{
  "model": "masked image model",
  "dataset": "made-up ball-and-stick molecule models",
  "train_examples": 97500,
  "image_size": 40,
  "crop_scale_min": 1,
  "horizontal_flip": true,
  "color_jitter": 0.2,
  "method": "mae",
  "mask_ratio": 0.6,
  "loss": "mse",
  "encoder_arch": "vit",
  "encoder_norm": "layernorm",
  "encoder_norm_position": "sandwich",
  "encoder_activation": "gelu",
  "encoder_mlp_ratio": 4,
  "encoder_head_dim": 32,
  "encoder_fused_qkv": true,
  "encoder_bias": "all",
  "encoder_qk_norm": false,
  "encoder_parallel_block": false,
  "encoder_inner_norm": false,
  "encoder_moe": "expert_choice",
  "encoder_num_experts": 8,
  "encoder_moe_every": 2,
  "encoder_expert_mlp_ratio": 0.5,
  "encoder_experts_per_token": 2,
  "encoder_shared_expert": false,
  "encoder_patch_size": [4, 4],
  "encoder_layers": 8,
  "encoder_width": 256,
  "encoder_positions": "learned",
  "decoder_width": 128,
  "norm_pix_loss": true,
  "decoder_layers": 2,
  "optimizer": "soap",
  "beta2": 0.95,
  "lr": 0.0018,
  "beta1": 0.95,
  "shampoo_beta": 0.95,
  "eps": 1e-08,
  "precondition_frequency": 16,
  "max_precond_dim": 512,
  "one_sided": false,
  "adamw_lr_other_params": 0.00085,
  "grad_clip": 3.0,
  "ema_decay": 0.99,
  "steps": 17900,
  "batch_size": 256,
  "epochs": 47.0,
  "lr_schedule": "cosine",
  "final_lr_fraction": 0.1,
  "warmup_steps": 530,
  "weight_decay": 0.2,
  "adamw_weight_decay_other_params": 0.01
}
Rows from block 3 of the encoder of a small masked image model, named by matrix and row number. Rows with one number within an expert belong to one neuron, the router's apart. Each number is 50 + 15 x the weight over its row's rms, rounded and kept within 0 to 99. All counts start at 0.
Before each expert's rows are labels from the 100 images, of 14848, where the router gives the expert most weight on average: "colour at peak" is the nearest of a few named colours to the mean colour under the peak. Only what is clearly more common there than usual is listed. The data: made-up ball-and-stick molecule models. In brackets: how many of the 100, against the usual share in percent.
# router: router (encoder.blocks.3.mlp.router.weight, 8x256, trained with AdamW), inputs 128-255
# up: expert up (encoder.blocks.3.mlp.up, 8x128x256), inputs 128-255
# down: expert down (encoder.blocks.3.mlp.down, 8x256x128, transposed), outputs 128-255

# expert 6
colour at peak: black (97 vs 38.1)
router.6:62 69 71 76 49 52 27 62 54 16 38 78 50 49 49 43 31 46 63 47 41 35 58 81 64 28 18 34 67 67 56 61 28 48 62 32 77 46 66 46 62 58 34 67 60 58 37 37 41 51 71 54 53 59 12 56 67 53 32 59 62 39 44 53 50 55 20 29 32 63 57 44 29 21 36 59 47 54 57 46 45 57 51 61 51 58 53 34 27 51 92 52 43 24 29 28 85 52 55 61 44 64 55 56 60 66 37 55 49 81 32 54 40 22 42 45 66 72 63 57 51 54 43 52 54 54 27 25
up.0:44 26 24 58 51 68 60 51 28 50 73 31 73 51 73 83 53 53 59 65 65 54 37 61 46 46 66 61 41 35 72 51 46 59 42 58 41 83 35 46 35 31 70 56 33 64 82 60 46 36 58 63 41 18 48 19 60 49 65 57 80 51 36 72 66 58 47 61 52 24 63 50 47 32 42 57 60 58 63 68 55 32 41 41 51 36 68 51 58 57 44 32 40 39 49 44 77 45 40 39 51 51 27 53 40 65 66 64 59 57 52 71 41 75 20 30 40 35 35 61 57 45 39 42 36 49 57 43
down.0:35 17 66 45 54 45 57 63 24 57 59 47 30 31 63 59 78 46 37 69 51 51 59 45 64 58 54 60 51 71 64 47 56 63 66 66 46 43 53 67 63 35 73 28 17 55 61 41 37 54 67 57 63 41 71 50 58 35 50 49 41 25 44 23 73 68 31 76 48 31 48 52 77 21 45 70 40 41 70 44 75 54 47 48 65 38 30 60 46 28 70 30 56 36 61 41 54 60 55 31 38 40 47 76 52 58 49 36 54 75 56 24 45 53 44 50 31 50 79 61 73 70 58 45 56 44 42 48
up.1:31 52 42 34 51 74 75 39 33 44 42 38 60 40 79 44 50 61 47 49 37 74 43 66 71 54 73 63 43 45 66 43 65 31 49 49 57 98 55 50 42 44 51 49 53 47 40 33 76 71 13 24 47 72 32 16 51 51 72 29 70 50 76 26 77 35 22 81 70 42 57 51 31 52 42 40 51 62 61 70 52 47 75 55 54 56 39 45 64 51 66 50 52 46 57 46 35 69 54 49 47 33 48 52 64 59 50 65 82 50 50 34 34 35 61 43 49 63 56 54 46 46 42 56 37 58 68 32
down.1:27 32 39 66 38 55 51 66 62 40 51 51 45 73 48 69 54 51 55 50 57 42 53 58 40 28 16 60 21 44 57 48 64 50 59 52 64 66 47 44 60 35 36 41 57 63 56 44 30 25 19 85 38 53 34 56 51 45 46 67 49 35 48 60 47 55 53 69 32 54 32 47 26 60 69 40 70 42 17 42 58 80 67 51 50 33 55 47 08 66 67 75 66 66 50 44 36 51 58 68 37 43 00 50 80 27 23 35 62 46 32 47 72 54 71 60 86 62 66 47 35 59 67 40 26 63 22 49

# expert 2
colour at peak: white (83 vs 25.7)
router.2:59 55 35 80 53 39 46 60 53 27 33 34 56 76 69 75 53 36 71 48 51 45 49 64 47 40 52 49 48 45 47 69 57 52 61 66 48 77 41 35 41 37 40 88 46 41 50 46 51 57 57 40 60 61 63 17 53 57 60 53 62 35 56 52 60 78 62 63 36 53 79 33 59 50 63 32 67 34 55 36 39 43 63 58 46 49 41 69 47 58 65 45 54 29 74 48 56 57 65 67 68 30 56 35 23 27 31 98 45 33 35 56 58 40 51 47 41 63 48 46 34 60 36 83 58 37 64 20
up.0:32 58 63 19 70 40 48 35 43 66 53 66 60 56 50 63 57 67 46 45 40 39 78 55 33 48 53 48 48 43 46 69 65 59 50 44 56 35 29 80 30 59 48 50 57 58 63 45 31 46 42 46 38 47 64 17 21 60 62 57 41 49 51 61 73 56 34 59 26 60 59 69 31 33 56 52 64 44 53 45 50 55 48 37 56 32 56 22 51 38 37 64 78 56 55 40 54 64 51 46 60 46 59 23 64 65 60 44 76 45 62 34 53 49 29 71 56 57 59 60 79 43 31 23 16 34 53 54
down.0:47 58 30 62 56 56 38 47 12 68 13 57 65 24 39 43 52 69 34 43 28 47 93 45 61 62 56 48 64 42 44 28 35 47 43 45 66 63 24 18 68 38 30 72 52 35 58 37 51 46 34 71 30 83 57 33 63 53 39 48 61 42 51 61 48 23 41 55 35 72 70 34 34 46 70 24 35 62 39 51 60 25 74 57 35 57 37 36 64 50 47 36 62 42 80 51 37 44 47 64 54 43 68 26 23 43 62 76 59 71 46 55 39 56 49 13 29 52 33 68 49 44 41 40 44 54 50 47
up.1:66 79 61 55 65 58 31 63 63 42 48 56 49 27 56 64 36 66 64 39 68 53 72 47 27 54 37 42 48 79 35 75 30 72 42 62 41 55 31 40 61 65 59 45 32 59 29 69 35 86 75 56 57 47 67 82 28 54 45 72 52 67 75 64 40 34 50 60 30 44 37 75 48 76 35 57 62 45 34 45 31 58 60 38 38 59 41 41 52 25 74 50 54 52 63 57 58 62 31 35 81 24 37 44 32 69 34 40 34 51 48 28 56 63 72 63 57 38 64 54 62 43 38 57 48 49 53 21
down.1:50 57 28 40 38 56 63 35 14 44 45 55 22 45 41 43 36 11 49 61 57 20 55 31 71 48 70 41 30 42 66 66 37 56 72 47 58 48 49 71 49 65 48 35 59 38 50 39 40 31 07 39 32 61 35 45 55 31 53 56 26 61 59 41 40 59 35 39 65 52 51 61 48 38 57 50 31 36 75 44 37 39 69 70 56 70 60 54 61 52 32 36 57 71 47 31 55 61 49 54 48 45 65 62 52 69 95 61 40 61 61 32 44 34 50 59 30 50 57 49 49 29 70 30 54 42 45 55

# expert 1
colour at peak: black (70 vs 38.1); brown (30 vs 10.5)
router.1:48 43 82 33 46 53 76 52 45 53 41 40 54 55 41 39 49 14 59 48 48 39 43 46 56 37 59 42 70 65 21 53 55 58 56 54 52 48 46 58 52 47 38 08 49 55 52 39 33 26 53 59 27 62 84 41 34 48 64 40 41 48 41 31 56 57 27 26 57 60 51 54 82 62 47 40 48 29 54 64 66 56 55 61 50 55 53 44 54 41 52 40 65 45 56 31 61 35 46 53 52 38 29 50 56 57 45 32 74 46 77 17 54 65 12 40 77 55 69 58 43 44 51 35 42 59 47 60
up.0:33 97 39 64 68 56 34 84 76 63 42 63 45 39 42 61 49 29 35 22 39 57 48 78 36 63 55 52 64 61 43 37 60 52 62 31 52 33 29 51 30 35 44 42 40 40 51 57 57 51 57 47 46 66 77 53 56 35 44 53 47 79 84 44 33 59 60 20 50 67 53 50 53 39 72 50 56 64 53 61 67 51 69 38 68 37 60 69 71 40 40 42 26 38 38 57 41 48 26 48 65 44 34 21 39 64 32 38 36 50 31 48 07 68 28 43 65 65 59 43 44 52 48 51 32 60 47 51
down.0:77 34 62 62 72 41 67 54 46 55 56 19 56 62 58 26 54 62 55 27 53 76 34 50 43 41 52 33 64 17 39 42 50 58 68 52 54 45 48 42 87 68 38 53 36 68 37 55 23 46 50 45 76 57 49 63 58 49 20 53 57 19 43 51 35 74 47 81 57 43 37 59 32 49 63 28 43 55 48 45 69 55 49 69 34 38 65 60 37 59 29 41 69 66 30 43 60 49 47 44 45 55 65 56 56 70 49 56 60 45 60 37 58 83 64 28 47 33 60 61 61 64 21 49 69 37 51 77
up.1:42 50 18 55 50 16 50 33 63 37 37 32 62 68 58 44 42 49 41 51 33 36 62 65 54 29 53 51 79 49 43 57 37 37 44 35 65 22 55 41 26 37 49 63 40 70 61 30 75 61 30 61 47 36 43 64 79 28 37 29 74 35 56 76 48 37 41 54 83 40 44 42 33 37 62 53 48 35 48 55 64 72 55 64 44 35 46 62 56 58 67 70 24 43 26 54 30 75 59 34 21 65 57 37 32 56 70 44 55 83 35 64 51 67 45 76 45 24 51 55 29 32 59 49 30 56 70 49
down.1:44 68 55 40 57 54 33 79 57 55 66 41 69 31 38 50 50 71 47 56 65 58 68 69 45 38 59 52 73 78 40 46 78 52 69 42 63 43 33 51 53 66 42 35 63 55 59 27 44 65 66 49 55 43 82 41 50 67 38 51 61 39 49 24 68 66 59 52 40 62 39 24 23 27 66 42 13 54 65 65 17 51 54 46 40 52 53 62 29 65 62 73 65 59 52 43 59 86 72 53 25 43 37 64 29 53 33 29 58 25 57 64 31 26 27 42 53 51 44 50 47 55 56 39 41 64 53 50

# expert 4
colour at peak: pink (43 vs 14.2); grey (29 vs 7.7)
router.4:48 63 52 32 59 66 25 52 40 70 63 43 41 30 61 55 51 60 18 28 72 86 49 36 56 48 67 61 58 62 73 66 71 57 46 37 56 31 74 71 51 26 68 23 47 55 78 39 66 48 41 45 38 24 30 53 44 46 21 16 44 38 31 68 44 28 71 29 56 41 64 47 66 41 53 35 59 60 31 83 35 29 48 51 57 34 75 47 36 60 33 45 44 71 51 56 64 54 45 38 49 27 67 58 52 43 84 60 76 57 30 84 51 58 42 58 36 35 28 48 54 78 52 44 57 28 68 69
up.0:45 43 72 32 57 63 61 47 67 51 52 51 82 52 36 63 18 58 60 55 69 65 40 27 51 34 44 42 58 65 53 63 40 55 45 46 50 83 48 41 75 47 73 62 68 63 69 56 57 69 39 83 53 47 64 30 51 50 48 44 24 37 43 45 65 55 39 47 67 82 43 65 60 57 62 43 67 45 49 88 50 35 36 25 50 40 82 15 65 53 53 44 73 62 51 30 42 51 24 42 15 25 55 57 57 68 58 56 31 60 46 68 67 53 71 36 52 25 37 36 43 32 42 71 39 49 41 39
down.0:65 37 52 40 59 32 57 60 53 51 58 57 71 63 56 48 61 16 54 39 21 22 54 54 43 85 46 52 43 46 64 34 39 13 44 22 44 74 42 74 44 71 70 79 07 31 48 65 59 42 38 49 58 45 32 64 52 57 68 51 51 56 71 39 44 82 29 25 35 36 39 30 35 37 37 49 31 65 66 58 79 57 44 49 52 38 15 59 48 38 80 76 54 39 58 75 57 61 53 59 41 73 33 23 52 51 55 48 22 69 32 60 41 59 54 63 41 57 66 46 43 60 50 42 44 63 30 48
up.1:63 50 19 62 54 52 42 39 72 42 26 42 60 40 38 60 49 50 55 30 58 71 55 72 80 48 34 45 59 65 40 23 61 44 37 41 62 40 45 35 72 05 37 71 39 48 41 59 30 41 70 73 57 53 22 44 57 54 43 62 61 65 66 63 67 27 28 25 49 37 13 37 49 56 66 63 46 65 41 39 33 56 51 68 53 55 70 35 44 53 56 48 43 86 45 45 47 61 30 74 50 54 58 29 64 33 39 82 36 43 62 60 36 58 36 31 38 57 41 66 32 39 27 60 71 40 41 39
down.1:59 38 70 42 58 59 31 50 37 70 60 57 50 39 76 38 53 43 46 58 53 41 72 68 91 47 54 74 47 74 37 32 48 60 39 27 45 49 67 44 32 63 50 38 67 57 32 53 69 53 60 43 66 27 57 75 52 73 50 55 67 54 34 51 22 55 52 52 43 50 63 41 74 39 64 38 70 24 38 65 62 25 49 57 43 57 37 31 59 28 47 52 39 38 54 75 64 42 57 45 44 33 50 61 13 59 25 59 60 59 51 59 33 55 46 49 28 55 47 32 65 44 18 62 52 20 86 42

# expert 5
colour at peak: brown (75 vs 10.5)
router.5:13 13 43 34 69 37 39 20 56 55 51 62 61 55 49 39 63 87 70 87 35 33 32 58 54 60 58 42 44 00 39 26 16 75 63 48 48 52 38 66 35 64 57 54 18 73 73 48 40 37 52 55 59 56 32 92 64 55 50 54 55 58 57 47 45 38 33 61 78 46 46 45 47 50 79 66 31 37 33 45 62 56 25 46 31 44 48 44 59 39 55 75 48 91 71 80 28 42 68 46 57 72 53 48 52 49 67 34 32 37 69 59 76 30 50 38 58 17 49 44 40 32 36 40 53 59 55 55
up.0:25 34 57 65 36 42 38 57 47 25 40 61 61 44 65 78 57 44 79 51 48 52 89 40 40 50 58 21 51 46 45 43 28 52 34 38 30 62 56 62 51 58 60 37 37 41 47 60 38 66 49 56 34 36 60 22 65 50 67 43 33 59 79 41 52 49 85 76 61 39 66 48 53 30 52 54 54 58 51 62 38 42 37 57 77 59 49 32 55 68 71 63 19 75 72 43 30 20 46 51 76 75 57 45 53 37 36 54 69 57 51 42 27 73 37 60 73 44 60 42 63 48 36 43 50 38 62 70
down.0:53 60 57 17 55 51 52 48 25 45 53 41 68 20 47 46 24 48 40 23 47 46 34 61 83 55 34 70 52 48 76 68 61 38 63 55 68 33 53 68 70 51 76 35 67 58 24 46 66 50 75 35 61 66 79 45 54 53 44 46 17 62 57 76 43 28 61 50 79 63 48 76 48 39 64 28 52 34 30 39 63 46 58 45 71 35 33 46 51 56 41 28 55 47 37 53 65 59 79 44 41 70 66 61 62 62 66 66 42 31 10 25 72 67 36 07 39 50 56 72 51 60 70 26 37 60 37 45
up.1:84 73 24 79 40 28 58 50 67 18 14 49 42 54 32 42 39 58 60 66 31 53 66 57 51 43 60 40 38 32 47 35 42 43 53 66 66 61 53 31 35 49 39 53 51 61 46 66 41 60 58 35 35 35 34 51 69 65 78 63 40 44 30 55 36 65 36 36 43 53 42 66 45 63 43 31 33 43 33 36 91 64 26 44 21 41 80 55 81 55 59 54 39 62 67 52 14 39 59 38 39 51 45 74 68 49 30 55 52 38 39 47 49 50 48 85 54 48 52 42 07 36 64 71 48 88 58 26
down.1:51 62 50 33 40 60 44 41 56 59 69 68 55 35 54 50 70 59 43 56 61 10 60 21 40 41 60 48 58 70 45 43 68 55 65 11 17 40 42 60 49 41 42 44 56 43 52 24 63 38 44 52 45 62 55 78 34 42 39 44 14 54 53 48 59 42 58 60 61 44 52 51 23 15 55 56 48 60 54 50 24 51 78 36 77 41 59 84 33 59 59 53 70 49 27 25 55 67 55 50 56 24 35 46 62 49 34 57 81 48 36 33 40 51 33 46 42 58 56 26 07 62 52 34 55 30 22 47

# expert 3
colour at peak: pink (53 vs 14.2)
router.3:69 51 31 51 28 52 77 42 52 68 56 22 36 39 82 47 44 40 23 43 53 75 58 33 25 59 60 51 35 66 61 67 83 30 52 73 30 66 52 64 55 57 68 75 53 41 47 61 50 49 28 51 72 40 45 53 33 27 51 53 32 58 73 36 47 35 67 67 39 35 42 65 26 58 37 48 72 64 59 84 35 39 43 59 79 33 65 50 56 40 26 44 60 53 56 54 31 64 43 58 35 32 46 52 59 34 44 57 62 61 47 34 41 73 66 56 48 41 51 42 65 70 46 60 30 56 74 75
up.0:40 60 52 61 50 24 24 74 36 61 62 51 50 36 66 52 37 51 36 46 55 68 66 92 36 44 91 56 73 68 27 68 46 59 69 59 87 32 40 65 55 75 60 47 37 58 60 52 61 50 60 58 73 55 30 50 46 48 56 34 56 42 55 35 31 39 81 27 52 88 52 69 46 53 37 54 40 31 33 42 53 52 67 59 59 35 54 58 50 36 57 44 64 20 64 53 59 35 50 42 28 41 34 54 37 77 84 62 31 47 35 58 52 59 45 57 64 32 67 59 53 63 42 73 22 51 68 58
down.0:49 70 53 37 48 47 44 73 62 64 47 48 53 45 62 46 55 12 64 51 58 68 70 40 96 57 32 43 52 34 67 58 77 30 56 40 36 77 33 61 56 60 49 69 48 57 55 50 14 40 32 70 42 67 52 47 68 41 29 65 33 35 48 88 51 57 74 64 32 49 68 50 27 60 58 06 54 49 51 53 61 62 53 53 40 51 63 38 56 49 39 25 58 52 29 43 61 46 51 74 30 44 62 60 25 21 37 46 42 68 62 43 41 51 61 59 48 30 89 57 39 55 44 25 30 47 32 57
up.1:48 37 57 51 65 56 37 59 62 16 63 62 39 64 48 33 66 60 68 56 42 45 86 36 34 54 42 28 70 66 45 56 44 45 29 34 55 37 60 40 28 41 63 56 53 53 47 51 55 16 62 70 60 69 63 35 53 55 52 42 40 16 48 51 30 87 34 79 47 67 70 36 66 43 36 32 57 77 67 42 59 62 39 59 51 51 28 53 54 45 60 34 52 37 47 37 67 80 46 49 54 42 70 85 45 39 37 94 68 39 32 23 51 70 41 76 70 60 25 60 69 58 34 81 36 49 36 10
down.1:25 51 58 32 41 67 56 42 55 64 57 49 35 65 74 45 47 54 61 44 83 64 51 42 47 41 29 46 25 73 47 45 41 38 63 61 45 38 61 72 62 55 46 72 57 36 44 50 16 15 30 60 36 61 31 47 80 77 66 78 68 65 49 39 66 50 69 29 50 34 66 40 52 58 69 52 65 37 38 51 44 42 32 82 69 39 37 56 56 49 45 49 22 73 63 25 52 43 50 43 50 33 32 41 53 68 44 40 75 52 50 60 54 46 50 26 55 58 48 47 52 80 70 39 61 61 35 42

# expert 7
colour at peak: white (77 vs 25.7)
router.7:47 48 00 75 46 60 32 59 49 36 31 39 77 75 59 66 56 55 55 35 59 63 78 58 40 59 58 45 35 58 40 02 44 47 65 56 36 62 24 00 38 45 47 83 41 42 42 66 57 61 43 77 60 48 63 22 69 93 59 43 59 46 49 52 44 56 45 76 39 73 85 49 44 58 72 35 51 45 48 27 77 75 81 55 45 34 41 49 55 61 59 47 46 60 57 73 30 39 30 76 48 46 52 43 39 59 36 77 52 64 48 72 69 40 66 69 37 63 60 66 41 48 42 62 49 53 59 31
up.0:44 65 49 49 55 46 37 43 44 54 39 13 27 39 31 49 73 36 33 45 39 35 43 58 52 23 55 36 60 70 54 60 62 45 52 35 49 61 85 49 57 39 65 68 35 60 44 51 38 60 60 31 56 34 30 53 72 63 67 41 65 38 38 64 46 81 46 41 28 56 49 50 61 37 52 77 51 35 41 51 35 21 43 97 54 41 77 33 69 49 52 53 45 65 84 40 72 83 36 36 67 55 61 51 46 46 68 72 63 41 29 51 82 37 64 14 57 66 31 88 39 36 38 33 61 55 61 52
down.0:42 74 59 51 22 71 36 61 33 64 60 56 32 46 60 37 55 35 26 28 69 49 72 47 59 72 39 47 56 31 45 25 35 76 66 67 49 39 53 33 43 67 46 35 43 66 53 52 44 36 45 45 43 49 52 64 75 43 40 42 46 32 36 25 54 57 36 61 45 35 67 50 41 43 55 38 38 62 40 40 45 44 20 29 59 38 42 57 74 54 54 69 74 49 53 36 39 23 56 67 50 30 53 25 71 35 36 40 90 27 39 31 69 36 55 51 40 56 68 46 45 11 76 65 49 33 81 57
up.1:60 29 40 51 45 54 65 18 67 56 68 52 46 28 50 53 48 72 20 44 41 40 48 42 69 59 22 41 63 41 66 50 76 44 46 57 59 31 57 38 55 53 42 48 49 73 61 45 18 68 57 67 46 29 55 31 15 78 44 55 50 22 36 45 61 43 60 48 44 45 35 36 83 58 79 47 56 28 63 50 69 67 37 27 53 65 71 72 49 52 48 54 49 44 27 72 32 42 39 86 61 63 39 56 49 45 48 28 48 42 66 52 50 69 57 40 62 48 55 49 40 39 46 37 39 33 51 66
down.1:40 41 60 33 69 28 52 39 42 46 18 48 53 54 38 72 62 12 59 78 45 56 45 62 35 38 70 30 62 51 61 57 28 27 38 28 43 56 69 53 46 39 45 62 52 68 59 47 36 52 64 28 45 59 61 42 30 43 37 58 24 53 26 55 45 45 49 29 50 73 37 69 53 64 39 77 62 34 50 62 54 34 86 49 59 52 48 35 42 74 55 36 40 69 56 21 56 76 49 50 73 76 43 79 68 44 44 52 48 61 75 69 46 64 46 71 73 70 28 65 58 62 42 47 39 53 27 48

# expert 0
colour at peak: black (100 vs 38.1)
router.0:55 58 14 55 55 53 39 51 53 11 46 63 73 84 47 62 45 60 41 46 47 70 80 68 48 34 47 38 51 51 29 19 44 91 48 51 45 36 23 00 39 40 49 52 57 41 42 67 64 63 69 70 46 46 63 60 76 77 63 49 68 49 47 61 09 66 38 54 37 48 75 35 39 46 55 30 48 62 50 46 69 75 91 55 55 29 37 34 52 74 70 41 43 52 52 62 45 46 13 67 58 66 62 36 38 47 48 46 50 74 43 78 48 42 48 48 61 79 63 64 38 39 48 57 50 59 54 22
up.0:43 46 50 55 50 52 88 30 30 62 44 52 42 57 47 64 68 56 79 83 73 46 68 69 76 39 29 63 84 44 60 71 29 70 13 19 30 94 49 43 48 48 47 55 52 36 70 45 47 27 45 35 52 57 70 61 39 67 50 34 64 57 50 39 47 55 17 34 50 38 69 52 46 43 54 55 67 36 56 45 43 37 31 55 45 45 26 62 57 72 76 63 40 53 63 76 40 44 68 73 24 49 34 47 32 44 34 65 59 46 67 48 29 63 44 47 38 28 65 62 51 50 51 40 43 44 45 52
down.0:58 44 65 19 75 30 75 53 32 50 51 30 53 44 32 39 59 31 87 71 59 32 60 44 26 50 58 65 40 52 38 34 51 08 48 53 48 37 39 31 55 45 34 64 37 47 45 60 42 65 66 79 39 63 62 43 46 40 61 68 49 61 54 43 41 40 81 49 67 58 30 36 60 21 56 52 27 41 43 52 39 30 39 26 36 69 82 67 22 37 26 29 77 40 62 35 75 40 32 52 35 59 65 30 45 59 53 62 63 56 58 53 52 36 46 96 59 77 37 33 44 58 28 86 64 68 34 48
up.1:21 30 61 58 57 73 45 52 58 75 43 44 39 68 40 28 50 65 56 56 51 40 53 68 68 45 79 39 43 54 24 55 51 46 37 69 36 57 47 58 26 34 73 47 39 22 69 62 51 54 38 29 42 11 42 33 54 40 51 50 20 54 42 34 39 17 51 57 42 52 56 37 81 46 55 69 48 27 84 48 67 35 38 55 41 30 34 41 52 16 45 54 52 62 56 37 48 38 61 55 41 83 36 40 22 46 51 08 64 32 27 54 34 49 68 63 71 48 51 74 59 44 53 20 61 52 27 23
down.1:75 58 33 30 59 38 48 62 33 56 62 54 69 45 47 71 60 38 36 66 69 49 42 63 41 52 49 32 52 66 81 36 16 40 60 53 62 52 65 65 47 43 35 73 49 57 47 56 54 45 71 71 69 53 39 76 71 49 33 74 65 45 64 28 88 64 47 28 83 46 73 65 79 54 46 46 48 50 71 61 21 60 59 44 70 56 44 61 45 64 52 55 48 36 50 44 70 36 48 34 41 42 59 68 66 36 56 70 41 42 51 54 45 58 48 36 64 44 79 55 61 69 39 61 47 66 47 65